python train.py --model="contrastive image-text model" --dataset="rendered rooms with furniture" --train_examples=36250 --image_size=48 --crop_scale_min=0.8 --horizontal_flip=false --rotation_deg=10 --color_jitter=0.2 --cutout=0.4 --tokenizer="word" --vocab_size=42 --loss="sigmoid" --embed_dim=256 --encoder_arch="convmixer" --encoder_norm="batchnorm" --encoder_activation="relu" --encoder_patch_size=4 --encoder_depths=[14] --encoder_kernel_size=7 --encoder_widths=[384] --text_encoder_causal=false --text_encoder_width=128 --text_encoder_layers=10 --text_encoder_norm="rmsnorm" --text_encoder_norm_position="pre" --text_encoder_activation="gelu" --text_encoder_mlp_ratio=4 --text_encoder_head_dim=16 --text_encoder_fused_qkv=true --text_encoder_bias="all" --text_encoder_qk_norm=false --text_encoder_layer_scale_init=0.01 --text_encoder_parallel_block=false --text_encoder_inner_norm=false --text_encoder_positions="sincos" --init="kaiming_normal" --residual_init="none" --optimizer="soap" --beta2=0.95 --lr=0.003 --beta1=0.95 --shampoo_beta=0.95 --eps=1e-08 --precondition_frequency=25 --max_precond_dim=512 --one_sided=false --adamw_lr_other_params=0.0025 --steps=6600 --batch_size=512 --epochs=93.2 --lr_schedule="wsd" --decay_fraction=0.2 --final_lr_fraction=0.05 --warmup_steps=330 --weight_decay=0.06 --adamw_weight_decay_other_params=0.01
Rows from block 7 of the image encoder, named by matrix and row number. Each number is 500 + 40 x the weight over the matrix's rms, rounded and kept within 0 to 999. All counts start at 0. Numbers have three digits each.
# dw: depthwise 7x7 conv (encoder.blocks.7.dw.weight, 384x1x7x7, trained with AdamW), a 7x7 kernel
dw.75:504554567542516542497534551529581556517517558516519565521512492499512560560531503521533530467605531523563556492513575507435522498497502499543493491
dw.76:622496492521476505467528545515574537557527527571587568496481512530519497535516537510578540537535588511512536562557491484453505534490520501480543479
dw.77:493473478461499485512555525557536527561564471553590551526583524540477513531472503547504535470478498535510466456440449457435499465483493492466491501
dw.78:459441522423435527458528518480520524492456464520484513512509452447551604563553448499425512548523501470477442422509481505503515483452533485523477485
dw.79:546454439415487484508560471474461524517495488480461526466413548499443481505451418478486452423460442451476548522446551521495533531504491473475528559
dw.80:489534519502493503439447460476473522481529481515554514552534493490518520506571505475531544457567554563548494509545573535547561535516522515546527552
dw.81:481504510513439470498519450470538465509499543463472555442460547505429579571475460541508468506489452468525487478434424485527517492472497483517479476
dw.82:492488497590554522486457545464609592461493447552461468549498477464477532570548482505503554527445553531469507464514489474469475476494447508503554469
dw.83:529527461457507568463526467468445491523512501466541516493530505560543478453490492473524594459543419462448565510483493498515495542526493525463533505
dw.84:462501447462519485510463466490528465539518448493520547466500470433495525600463446535455398453488458496518462476477460509431513482531494494456486531
dw.85:546497501568534488499493485588458447505482455467503406529506514486411444530600550456514458508494525496499488501462517455458496536482530448531449553
dw.86:479493539468542522499526470488539444499542465460493581475463478408419495536520440397504484476490532525487516516559507456520507566472548509500435493
dw.87:511518501544517540522469502533508524463496494480505533514456490521474530605476497455414487565549521540459493543526573504489494415505506552522456468
dw.88:456450414439410461448493503414404488464476484473509521437436509478513598524533502438472454532513491530463520491473458529547488512557507473476521545
dw.89:495488521542465544547438499546580542462453468489561630553510535487524555512587531533473482502474537491560499513482450490504538559489491533474474500
dw.90:498506452460526468499524496517472488470508509529498526507455476520553505588525526548564511579519531501586583521502481592547530595545556507528523537
dw.91:486423491472475502466512465484563467480496533537528479492506483472503444515531468497455492410542531481511407590525539496496508561582516528512488542
dw.92:461550544519556539496485518489465488511552504496480552517562511438476530511570493510526464417516432496513515620417535543553517453505454490533505495
dw.93:459568520436545517465475476428408475460506497487455465490523498485489521556431537546490440589533427428490525492535460483534449472502488544540473521
dw.94:503473510537521517496469464412524465514486536511420579514490506488494512516426449459431458484440444445469537517496485444513451442433455490519472489
dw.95:492565524539585516547504507487447547572555507465552527539532505506486569542504597513518490546546485497516538512534505563538544513537560561533491516
dw.96:512443526414452531488462429515422428448486464418525508446502470518590508478572567497462547550476497477525488478519526496516517532483535477477555537
dw.97:483469462480461467476499529485446515454491596554519551491519548581495497520585488539544523479461490528540515475484463444517479494539444505503487532
dw.98:476540503477456483534451518475486518511478464511518610544503486426457566604535487482480482443521448506510500525482456498417524527472492465483499462
dw.99:561474558520524514509524484505523515464489480513460588501545498492556400527504509507527516440509515464543435540476480485498505462509492529488492503
dw.100:560505439545492481540465497526515559450487489434528527563485491527447551561532533511455465457506523468500581505450553519502506529504470557510539499
dw.101:489517580562471565588472508526556572518434517542539564551530529485563454498457506487524472472438500490537486466476427462537479546467485459509497479
dw.102:432526557546514553597449482512538555615477462496515460529490483454507479440500492484563435452478480514474494475491479501534521501532515551515503499
dw.103:530500510477473537409518520449451491519494469512469465414439497512484472460477468476431397452469454503514508460502480526541475463439490566474531456
dw.104:481477522472496484383552533483502507439436515493559450509484467451505560532531483396525488533476474421420530491521513552500437516503513504527483469
dw.105:516501569528428535563516474464511449501488477461517543507453467460486574508438511482479504553452424499494473443475454440479486513537531479427523509
dw.106:514450472469499514481496479474516413447491507478393419429506453445449435475454424503466476483486466470482403447478520491509447428479517473494494425
dw.107:541538496517496525539504515445516523500504469578489490576492486455540458479522432465483506411470489502487476489500519522512531511500589470479477540
dw.108:506530504568468548510517518508581500484479521458527556545528510419470525460484482422465451430457419428493516511548486499451573542494452449439474496
dw.109:520505506425423481519544508463452445417547538537505492409476529496471528572530425454510544547481492421500484500507542521488544534488485479451462545
dw.110:456485495467508493467468451465441490452481472460498451484529500524532550540548524511495490510550574513516513443502485518515484531402409416469471479
dw.111:488452554531502527524547595490490466486466451480579594526482474455454510505440486449461545562502506509458457465587425471411489505475502444419508475
dw.112:538508489568436515516506490517668454528498538525508636505495519461490521493453480447521493517502463515520497516457447445474500516545466509453521519
dw.113:542519509448524539472517466393482364466472518540495557463438487497474499462452463484477433443538545548521451550504528533513461506463539515520518433
dw.114:509556570508505541463498447488494547515488496508464436486532538490511499588534543502569557621558492479541543543547510530558501519505548472497464495
dw.115:489532479467504508505470501477443515418445456522525520525543497416490523539559544408457477522525475508435405513534532542503450499518505479493510441
dw.116:561536506460506438428479563494473483459441510526555535533549477536501531565489506411483485456490476527444540470505451450446516534477560490509536496
dw.117:506503493487465526482525502432499502500485436520498497435488461451466463548488438506470490523491441495523571508448458457509456567565435472486457532